{
  "mixing": "cutmix",
  "one_sided": false,
  "epochs": 79.4,
  "warmup_steps": 960,
  "adamw_weight_decay_other_params": 0
}
Rows from block 5 of a small sound classifier, named by matrix and row number. Rows with one number belong to one channel. Each number is 128 + 24 x the weight over its row's rms, rounded and kept within 0 to 255. All counts start at 0. Numbers have three digits each.
Before each channel's rows are labels from the 100 clips, of 14976, where the channel reaches its highest value: "responds to" is what is common among them. Only what is clearly more common there than usual is listed. The data: short pieces for a synthesised band: melody, chords, bass and drums.
# convs0: first width-7 conv (model.blocks.5.convs.0.weight, 112x112x7, each kernel summed), inputs 56-111
# convs1: second width-7 conv (model.blocks.5.convs.1.weight, 112x112x7, transposed, each kernel summed), outputs 56-111

responds to: tempo: 100 to 110 bpm
convs0.65:172104096129138153120080111094110147099103132123095132107123119099106103083129142130158147114148133119153130165101117116116129130156118105155068174099078084101090152103
convs1.65:109141120135046127109156112107112111119163123146130159142159149066131127124128130116101110112114094071119117120113114072096139094141104194126120128105164116192123105112

responds to: tempo: 90 to 100 bpm; tempo: 150 to 160 bpm
convs0.76:114162137133103128165090123100116079111164140184141101100131140121125154162152122112120162130143090175113097133150161138104142124129106145098130104140127122137093121155
convs1.76:165140123142091135123141136090158123153122120123127103129104099202135105132165151163140091054107099143156124126139140122144110095142151105140118104147133117120132154088

responds to: tempo: 100 to 110 bpm; tempo: 80 to 90 bpm
convs0.37:128114150149112095149126150111134119157133156164129140116137116154078118114149115133082118083108142131134089130107124131155120092140159101098145118116154076074117070111
convs1.37:066143086137113119132147117074133141108122146110143131155163095108173197090170120143147139117144149118123105137192123119126132108148124129151144121126162129111151124105

responds to: tempo: 80 to 90 bpm; tempo: 70 to 80 bpm
convs0.94:104183121123099139123145125114128103171130115106123132138135081097099147134167135123119142122100122135111085093120122124116159146036110153134085136178144146087115100130
convs1.94:096107112097125122132131124141120096155120126106095171170127105111117134130135114160130096135126123109141090126130133147118155101126151130171123144120102105128130134109

responds to: tempo: 100 to 110 bpm
convs0.49:095102117112136093156081062092110114138132147136105068121122151121134133152092120122108117104107154094116159101112142145111094076146118103112126114105136116161122182151
convs1.49:147149109153126107111107142127109160149074096123131089142109154060125121127103129115145113132117124139101094185093157072122126186105137097091112109146068145124117104114

responds to: tempo: 90 to 100 bpm
convs0.99:163152111171114132124111114124130151115160105102094112149124142128140128124176102107146130166127139161119104139106126160140113137122103089096052148151131124180153117103
convs1.99:078127150121150132099125070099151160160115154124117117140127127142124190128154130128128142120137119122122150099125161133099137150086139128121136119133165150119118139123

responds to: tempo: 150 to 160 bpm
convs0.107:112102138157139158118095125106121106169147131105163091109118097104100126135121135123152091167120138152147096148131112155171130148197100106135100138156103128127171147084
convs1.107:096088104153112140142099126129115155144125167149131145114154093101139167116135130119123115109142129129120117094103113159110101094088161161161146117106115152110122164165

responds to: tempo: 140 to 150 bpm
convs0.69:160127108177170111143148123094119096134112163126131122132154158122138139144113060141118094094102124111111110137119117133136116097127094095124109137106128111162122146133
convs1.69:124099114137139154140148154133135145124157126097134140094135127123167139146091159122128149098166088109080091137127170150138137116168152091116163127097130125111182136140

responds to: tempo: 80 to 90 bpm
convs0.23:118146068123120108150137148122134121166152117115090115094117101141114141117113151174138127111131100096139115127110112124123098133126114149094134126152122117182121130179
convs1.23:180115159088113128120157109130124100133121068138131135125123106144132106130091112116150113149108130116146100120093114171114170126133150112161141117148144171064148129136

responds to: tempo: 120 to 130 bpm
convs0.83:096127084126126104110143167133066137126101149119175128099160134120086117132154124129132109144157122134124165136142095161117106119131159155106176109148074122110136091113
convs1.83:127093123137107144144138108144162138123112121117147113097115115128155115092087128118087135123079121112158089143131110138113126103107111111132126103103135119161112136124

responds to: tempo: 110 to 120 bpm; tempo: 120 to 130 bpm
convs0.16:144141135148132181145127107119144123133107133116166118090183129121147152117139107117085174119115134103131126150114117131154137130116103080106116147124123102132116090116
convs1.16:072141125089132133164129121110121133130083132140072132118084145162110134127135130120110061097195146149134149124150130149159080127131150133155148162100147155126126124132

responds to: tempo: 100 to 110 bpm
convs0.1:120083142116103100129115134085128114087155134099132102148144109105128173097175115116130066166102145173115127133130130118084129133103096083141154126154157117126161135083
convs1.1:201110151102131132118111138130129174131152155119098088123133107129138117098083151115115115126145154119177122119105120119170106071132111122134139116150142147128102107108

responds to: tempo: 150 to 160 bpm
convs0.105:144116108122205072160120120111132118132136158080150130138109128108100118131094137141134126141112174125117142130107130091036140131111131142097132132127158132135115152131
convs1.105:100158142105123120141105103055118152149104140105102106140144141116153129129152126141142124112132166172137096143111119099073134124120144127110121121117100146192146121179

responds to: tempo: 150 to 160 bpm
convs0.28:106118128123153130091091117115123123126159103139104152165126117149081122104104175115115083072118103076090096111108160101146087153110122081150122133123132131153144149137
convs1.28:157117093122116156145135088100113143126104119160155130097095142135130127141142138090151129116151177151167122178163121116168110124127163165136113148158127112095122149141

responds to: tempo: 130 to 140 bpm; tempo: 140 to 150 bpm
convs0.3:164144118152105091152152110169124141130124126119143114147141137103107171146145144133125086082101119098108098140160132121102148187149122092135125151144124160145101126129
convs1.3:104082135123111141119131118120090109102135173144140106091123089125159117136126162111143188144107098140113122133109136137154136112125098118083103060140140105119127154142

responds to: tempo: 80 to 90 bpm
convs0.82:128121121138127127122118156122143122107113179143139144112136134104110127133150113164128075118121122101152089168141117151096141136154138119198186154192156114135167117138
convs1.82:116096136121157127118153122082083137094132155141166116159144120165095132114124142126163153141151163095126155077098144093132102114176116161093106087122178101119113096104

responds to: tempo: 100 to 110 bpm
convs0.77:161157123173081134081103117143125129174140141116115139114094100148144113116131082126106133130104142129089130097131157065112142141138118143124145143116101155182164059142
convs1.77:185110141165106109099130113133159136140158124147160131173120143155099137127126100144140147154137174113131138135133037086180123119113139142115115121174113113148120145125

responds to: tempo: 110 to 120 bpm
convs0.96:138146145124141143114134070095132180117106091129151118116117139114114109127140107201150098157141163113122102150148099149074169133156159128168160159154127121171106138138
convs1.96:137134164147108130165121149165132088122126132124122144087142105164133159094116116123118076127133119125121088161089142117169141133107113104129134107115126107081131108108

responds to: tempo: 110 to 120 bpm; tempo: 100 to 110 bpm
convs0.12:129085089126130131093123105135177157149117106086118108162181150137111124090165138106115120097171147158081087114109128101161109094127137121112165168136151122092142139126
convs1.12:101176114129150108096138115123150132086102132155095127131117106151148161104144072114099126126064125106099163072103152135130097137087107112106088119143168121154099132109

responds to: tempo: 120 to 130 bpm
convs0.62:096163145128115132113140120143140125133139157097102148117126132143156120104101129149143126137098135135122139109122159112120145150073134164122117132140135103113116104172
convs1.62:123044098098162142167142106119105152178147129145150155147147132094136163144122164115138146167155143134111092130076114175109115150136126128134144117135120124138148106155

responds to: tempo: 140 to 150 bpm; tempo: 160 to 170 bpm
convs0.6:154185107136104118125101149150140145117117154100139084144115113132090133116051134115128121108115124131136144145091115123201170168136125118102119178149086155147111123131
convs1.6:135162129136153119159165086127112139113096117130123187109153147093114101104177136156153172174073136153129117123161117147095145111136173136129122098134145134147103166139

responds to: tempo: 80 to 90 bpm
convs0.89:133126109164144144107081151136104078133125128088135131100128074145169179120149178127133099108109123129151111122170125107159111121117142094121188126126152104173091106116
convs1.89:116058099123095131147087088115125143154089146119160143114131124129128091097091118137143101124093181111141147171121097114129126132132153074131174138152101166104140126112

responds to: tempo: 90 to 100 bpm; tempo: 100 to 110 bpm
convs0.54:143066121110121121141069093107118121135096092122128075122136159120108144114151127139127104134150110142173108120125139116101143121089135124087163153110123121083142135149
convs1.54:116124134146128129076086170125111158102096116116123116096152116162137132098165140145109113120110160111137116134134146127198132090127103102208118155142151105125134130084

responds to: tempo: 70 to 80 bpm
convs0.67:127130114119142130111092124091135106113104152132130120119147140137122093145099127123087124166134154132138171076119096127161107082177113094113121100100126129122110122120
convs1.67:094121123112103078157089100133114138088145103119146148151093112132096130143151093111137146114129119159118075127096136125132132163076101130115121146162085120150153110137

responds to: tempo: 150 to 160 bpm
convs0.34:128149146138132129107093130068101147105134146139128134104093097118136103118160127094140116120123125127118115131140145132109107126126097112076055119119097137172161139112
convs1.34:122136136129138125127126117113148122122110138111134087140145137125143142102120117128117107139137127128095154115095149182157134079126120128072114123157119105132100107125

responds to: tempo: 80 to 90 bpm
convs0.104:144115093187091135135196185134108116134086149129118161166125131110130124094143138107156164114114120100136097151119120089152167118120159160135155105121146156069147158120
convs1.104:117132100107134108122107090144106129123153105125139131111142152116107108105129127104080069155125106111120169130132119052085075131148133097091124135094130110140106125096

responds to: tempo: 150 to 160 bpm
convs0.20:152085118127105144128146133131164167133126142145127098158129157135122115148137118150137123118108124152139124121126121123110157082098140108076160149148181112141063147154
convs1.20:131118118068124139128120133141113158175115109148147108112159133118102069134129094161131093131113096104154130159128109123138155082146126179115107140128126117151106203118

responds to: tempo: 120 to 130 bpm
convs0.35:094132151123139131144105110118062117119155120125140116170119150138124114138122101180135094089128110114122120172130119175131059139109097121106118138142112122143148175143
convs1.35:117133119104191133111143120137138137143122152091064100096119174137137126120137117086165185178176169141134109140122111132122115154118114168163140114153139117121119096150

responds to: tempo: 70 to 80 bpm
convs0.102:167085114149114153128129126157133152135138118120157144131172130189139140123146087090132124174151128076153114102121113118139132135128112123118108166106078150091114123109
convs1.102:137171097131155116109125122137055106160076157126121112111152170178133160060143152100101114146101132134108142151117127151135127141153118131157147168084126119139130100133

responds to: tempo: 160 to 170 bpm
convs0.10:103164105133131124160130140107122102119107088146079132153107109139117174131159128126184136140129110163115111134161126141123119123111111134111070134117148134113161168127
convs1.10:164168120097095090112150109132130117172123115150151125156131139195106107165139132141101083117150156137136107101122146188124132113120125085116128179166106120149099126109

responds to: tempo: 110 to 120 bpm; tempo: 100 to 110 bpm
convs0.100:095113114144086078132169120132158091133118139133168135126131107133135110131150110110126095132130096095124178115149161124098144148068120156089140159113099135079149112132
convs1.100:130100159123134137131105194140118136141137148082118163119137130109149177104100137130098143174102120103123089097129162129168115187129137126121124139157160114173111140120

responds to: tempo: 80 to 90 bpm; tempo: 70 to 80 bpm
convs0.53:119066116160096136092108143148162164134116103115108074136143129108107142111113146164152101113150145120094104132103190140205107098089141113114129129119169150100107127147
convs1.53:108087096102113110145131095138103105067113158194134134128125132099111117122102130128111107110110115124092121146158133128160136146171132137169126081124121151105136108075

responds to: tempo: 130 to 140 bpm
convs0.27:140113132130129158126120089113132110142127146079142116133094143126123162135155100103142096155115125117148122148082111132138103138119133124112109110087157114190145120151
convs1.27:140143132108128110160126131159114120154157128157121148135140122107148101128178117165097156111112137154103151173134145116080113128153141116149152114120134087093124144186

responds to: tempo: 150 to 160 bpm; tempo: 160 to 170 bpm
convs0.44:139097147137105157151123155133125104080162117148117105116106168135152136079156097147107156146118102134163127140145137087123122127173165161145105149133147108125141165096
convs1.44:124165110120154093118157109124136126141173134111130080099151115129134137154125137102170164124098124124086151132162165114090122202107149148120107126115115128175116127137

responds to: tempo: 160 to 170 bpm
convs0.73:127116127145099137132124160097140185135110152133153143138111127118144137126117112151138138132138126085152044139100109146111112128113120141129122138153102128155165102141
convs1.73:082123106162143087148174157133105129100126139111129110113103129112143155071107137095145119124178153087098116103095107147142081161116108180154149125083153122153136137142

responds to: tempo: 80 to 90 bpm
convs0.43:131153158169118116077091124109128136128103160150132132129120135147120158065127127126154150083119122062123151138102154089085125095149137119119152088154089148145093126157
convs1.43:140109088127100132110124123099124175094124096145094090080150147142103084113124098141092090083173108135135117149132097116153114136163141125161147153104162133089131137113

responds to: tempo: 70 to 80 bpm; tempo: 90 to 100 bpm
convs0.110:174077132121148117144081140132095135085106154123149109145132111093112101111119125093152093129134164137131147123131136129177101110144116073156122135106074125096124115126
convs1.110:079124125148098158131122142155116107140073139145117138127138121058120134163082079148092124143151097132118104096098128121139102116126138157142155103131130095156153106155

responds to: tempo: 70 to 80 bpm; tempo: 80 to 90 bpm
convs0.41:157118133113084109137086115157203147114112147095096143140144138146134129180123099166128130127145103091155123124105127115159089101097122131131103128136185136127141100131
convs1.41:177152115133155131113145165136110102091099156144139165144123132091158154106130135097114109126121094120077131143097187135172103176128131127120157133162104122092122103175

responds to: tempo: 140 to 150 bpm; tempo: 120 to 130 bpm
convs0.81:136109122153141042145125120128103088150147133128125129136113106131137109133120156105126130123115115134129118117135143135100118107139076144082117145144154152155129119195
convs1.81:163144134113135138161111123153059141063118115142106117079138071132133107134128149128132162144114114110093107105163139111120108149151124126173143113151127134117118093121

responds to: tempo: 70 to 80 bpm
convs0.109:118199154122074141104121140174124155121111105159145143149124138113160125148121110123114152100102107100114119151106134115194127106124089096114153110119164112081105087136
convs1.109:135120123133150138107110108117090144088103107125115110144134150118121107089144155135121110153121142133175147148147090102114117159121101160150117164092091152159114114130

responds to: tempo: 90 to 100 bpm; tempo: 100 to 110 bpm
convs0.59:172134176124128101146118105113143101083128118146132127131099100084129145171085094094150128110073146127135128095129139152146107149134115139112111168131120167146072127154
convs1.59:203131135137103110136118117133091112117126134168152133133110120146122109117122125131088096139113165143117129084151132098154188128128116122111115184156122113123124104160

responds to: tempo: 140 to 150 bpm
convs0.60:162145136131117105104086149129195143079127117173137128105107100143141064156124131102109137116140131111148144154157133099141138153153129126135166144126083184136160094151
convs1.60:120127120136127141141108136101077116130122121127132114067143129163108108084096104120126082131131147134105124124172114087101108127116155111192126138151091150124121134126

responds to: tempo: 90 to 100 bpm; tempo: 100 to 110 bpm
convs0.56:120134149102167121160103113104096125104144177142117103152066143133159119124140116112099145104148129127104134129124136129123079098133099118097126130079157125141161129103
convs1.56:135149105117160110124123084104119128184137140118124100142151108120076167145162118117131148154148137151140182155134155158091114159141126121140112131120112126112108107129

responds to: tempo: 70 to 80 bpm
convs0.11:136123117099138118095146101118163125135191125137154170084107108141112143126092138110101156136129116085178139141103144114147124055127087107130105146109114125157112115079
convs1.11:167128122139152148102122141144121095095108126158153124144133106122114120123135081110147097092158115120084112122120179161170120103136126078107111148145131095120150106128

responds to: tempo: 130 to 140 bpm
convs0.88:123172108146104112148179150150111130138111126131136134129124098159077124090157129076121154108135170105117133149145121103090167133132099132138144127150115141123130069111
convs1.88:137089169123120116081107089107154153100159165095121124131167137088152162146119133153111142126128138142114118121130135087087125126107112099077137119165117126184125136109

responds to: tempo: 90 to 100 bpm; tempo: 130 to 140 bpm
convs0.64:102132118144159163165085091138153120105108127133092100125115091106111119097159130138109119130121107102123186160172110118158129140111163098088106109125137070099119154091
convs1.64:124123184138112149123123108125128124174148135128099135074152144079125151150173149107126159118078072134104094132145122088144160126142138088084148128147133131150109097154

responds to: tempo: 90 to 100 bpm; tempo: 140 to 150 bpm
convs0.86:143103104124110160129118153159097135118132089107132135127120134125125128128109095096064085105119092151127148072132110090128104120119192120127152163159104128109135161189
convs1.86:147071143136093154139143132183142137080170104112129187139126139108129102125116109129114178147126116104105110093146147095120111132109101082127111146105109127103095143115

responds to: drum pattern: shuffle; tempo: 140 to 150 bpm; tempo: 150 to 160 bpm
convs0.92:085142145118129165117110100107106129120103087132091109113157160119112136083150147124147158141137152115165128175101137122095180115107099163112138148092142135147174164166
convs1.92:176103126138122142132162118153126180078108099147144150120104166090108110123140101110149117081102123117116145126139117091108150134147147145109113156126141135159111134107

responds to: tempo: 110 to 120 bpm; tempo: 120 to 130 bpm
convs0.106:127120147106152122110141106128132173105131189140150132141170152114100144106133125110119085129125101111130119138100147150148104122142154087092125144120179098138159137125
convs1.106:115110117132163099135162081136112151138101133087117116129145156120154088125191128131154121132119137140122135161130120145120104196102108165148124122121106191117113147192

responds to: tempo: 120 to 130 bpm
convs0.90:097141104127158098106124118126127079099138141151172172142117125135123111153178096106120108127159104134124172147112157102159138136138116094115115103117119113107166148166
convs1.90:120115142145113145098102139104119135144121075063112133109155132141160132136146130116129096103109107124142053130142094083144181100142130132129155182097124120109118120092

responds to: tempo: 150 to 160 bpm
convs0.21:148149109076152130127106115133126090135116144075115131118083183137144139153079150158154128113103109104115112093135102161127114163112140126128067136146112118102139143124
convs1.21:124126090162121135165097172123140142154129141110154152170141108189151134128126124113151097118171104156139112149083125169095139127122125092168148139112136112125128086108

responds to: tempo: 130 to 140 bpm
convs0.7:133160147112161126100110114085134142092164105157128081128116115173119152085095149143139145121164136141105132132115118124094066122138122083076115114133159120138083086084
convs1.7:156189130141095091106147099102118088097106108080137106186119134104124119097108129122150111145119166139148096151153113141103136123127136132139131151167143103177117096135

responds to: tempo: 120 to 130 bpm
convs0.80:060135131113122132105137127109153117145107053123136078153126132139133125168196124120141111171127141143137141159132121126090127161134149130073091141125138133115123161149
convs1.80:136099139164121118115081162148162150121123126123086091127118172150145139114180137123115102113110128136088105126136106112188118130140134146148187154137144128112125126089

responds to: tempo: 150 to 160 bpm
convs0.29:126138129164116111139107117136120162133135126124128132139121107108101106083136128166121117084127129126177106150145154129176183129106147153137122114152119126123108153154
convs1.29:165140156119162122146105099149100138119115160109135112127116123079143159125111108121143181110150155151089091116162102111093127104110195139145125129138113147171168118101

responds to: tempo: 70 to 80 bpm
convs0.79:118082092110115166106113123102089150131118104098100063113166152133109158096121138160119058134114122152129127126133113113145161137106141103143164140136093140124109159087
convs1.79:134121107137115131100054140104137107107082092067125170138079111155097121162111122140118098163115130133133114084149114133129116097138118044155167145116155165135127129129

responds to: tempo: 130 to 140 bpm; marimba-like
convs0.101:100127135178123108152120129126136128181119150139127130112108117125122160112166134110182121131047093120149124134122132136128107137139111107119122102081123093119127147123
convs1.101:098160096109111164119147120115177126176148143108106076123063129166129114150124147161114100079141098153121125144104132164150083122104167142115098119145112118084136083108

responds to: tempo: 80 to 90 bpm
convs0.98:123135104142146166161148141115128154157117147126099132114120112098110155123158117194111162155120132127116099170159118124131115146126154140133138134140161064161116140146
convs1.98:118071167114115147149089157142115096144107107131112101143154125132116118174139122106152096096168088126141088114125123144154138127144110118144125136112138128068146152093

responds to: tempo: 100 to 110 bpm; tempo: 90 to 100 bpm
convs0.0:116216102114122104139119116079137137122126131151160194121142097124116142128147113118164166112132125125109071126126128091142144122113092145133048109118140156097140124123
convs1.0:105130110146124101113180136192145130138163126134119143177122157126102144110168150095111232126114097120149127114098144202106165112100128158132110124144110139131106153126

responds to: tempo: 100 to 110 bpm; tempo: 120 to 130 bpm
convs0.75:128126147150083152127162079116144160163127148097126115082109176123120120162191121103117120128112123114126135134124128153097113115166126109115090110145145133160145086117
convs1.75:108128129123151148125121151117100169125172153126117083149103149174135138144126165118135119075125137153129148110127136086159115131126114100129117152167156147104109096122

responds to: tempo: 140 to 150 bpm; tempo: 130 to 140 bpm
convs0.40:124130140128107124178097154068098145098170115164084108076159162108111150154141132057149150093145153160119134114110169153101084129137091139114124131162144161103143133122
convs1.40:129149116132120104092165126146106162081112143150130142135192124118143111140128176119134150100134112086139106144161136158089197089133111111127127098138103139135110128119

responds to: tempo: 100 to 110 bpm
convs0.26:152112107140098122086153144136143102154164136129129120081122136124099136187112109137115120095139111121125132071093143123142150134074132072093150113149124135111097128138
convs1.26:145134131137078151114123134120093159082083099101105113100140122134134111098135118069118107143111124140095121086145120136145114132149113173166123123126123125178120144154

responds to: tempo: 110 to 120 bpm
convs0.9:117134121173118143136122124106139200115126138152145127148139123118096116164117101098069094126117131138118143141132140135122136126143106114094125167132109112130145093120
convs1.9:142104122134089179102068155090107117126146108126156122082158181120126133117128126137130129066135123111154156148158127099166149096159123124130105116087114147141113145119

responds to: tempo: 120 to 130 bpm; tempo: 110 to 120 bpm
convs0.103:116126157152125131127145145112081134123123146129125154109122121143112119106101167156136144102145173144127100120142114103174165126132130141121150107156078142098105122117
convs1.103:165137144096165135096152147096158100132159138101102120165119131126140127082105115106108143161079133085101149138110103148109119102147067147111116070124174135112104103121

responds to: tempo: 110 to 120 bpm; tempo: 120 to 130 bpm; tempo: 130 to 140 bpm
convs0.93:134084090137096144116127118059119154109125137085137134103162148091121122113133112120125079103120134129156119150134141118171136115120097185163186118096137120143167171153
convs1.93:093098127091099118116123162088150104107121095112097125149134105124128099091107105130096090110161098109097133123104100152098113133118119134141118137120155107100115095075

responds to: tempo: 90 to 100 bpm
convs0.55:108095151162131121126093118082116139132123116128124090130114149070108147166116148140089118123139100134105129110146151144127090129115135114083118117135094086109133111158
convs1.55:110143142139152101133075138129158114146104184084108123109149095094126145126149132146167102139130177101132167152125155113152134149144173131116092110151154153105144144121

responds to: tempo: 150 to 160 bpm; tempo: 160 to 170 bpm
convs0.97:138106139160054160135096121151125142118092132153158176090134163101110123125148133141142078112121137125129111147155151114155135126106152088110180126163142112086130131129
convs1.97:093111088119106143129128128149144092096159128087081102144094097116117128126141145136145198147124121140102111133123097130111122121125120082127152104141126162131124173147

responds to: tempo: 110 to 120 bpm; tempo: 100 to 110 bpm
convs0.61:119121149140110133151110158119151119138127171100128098087158144105098121166133126168104096111140154147121108108150144132111095141114104074124149069093129086153116093133
convs1.61:093124136109161134130130140100144110126158140125093177125111110147139139194177116122154174173128136127103174151112151112111104143141136071118125108098097122131127129130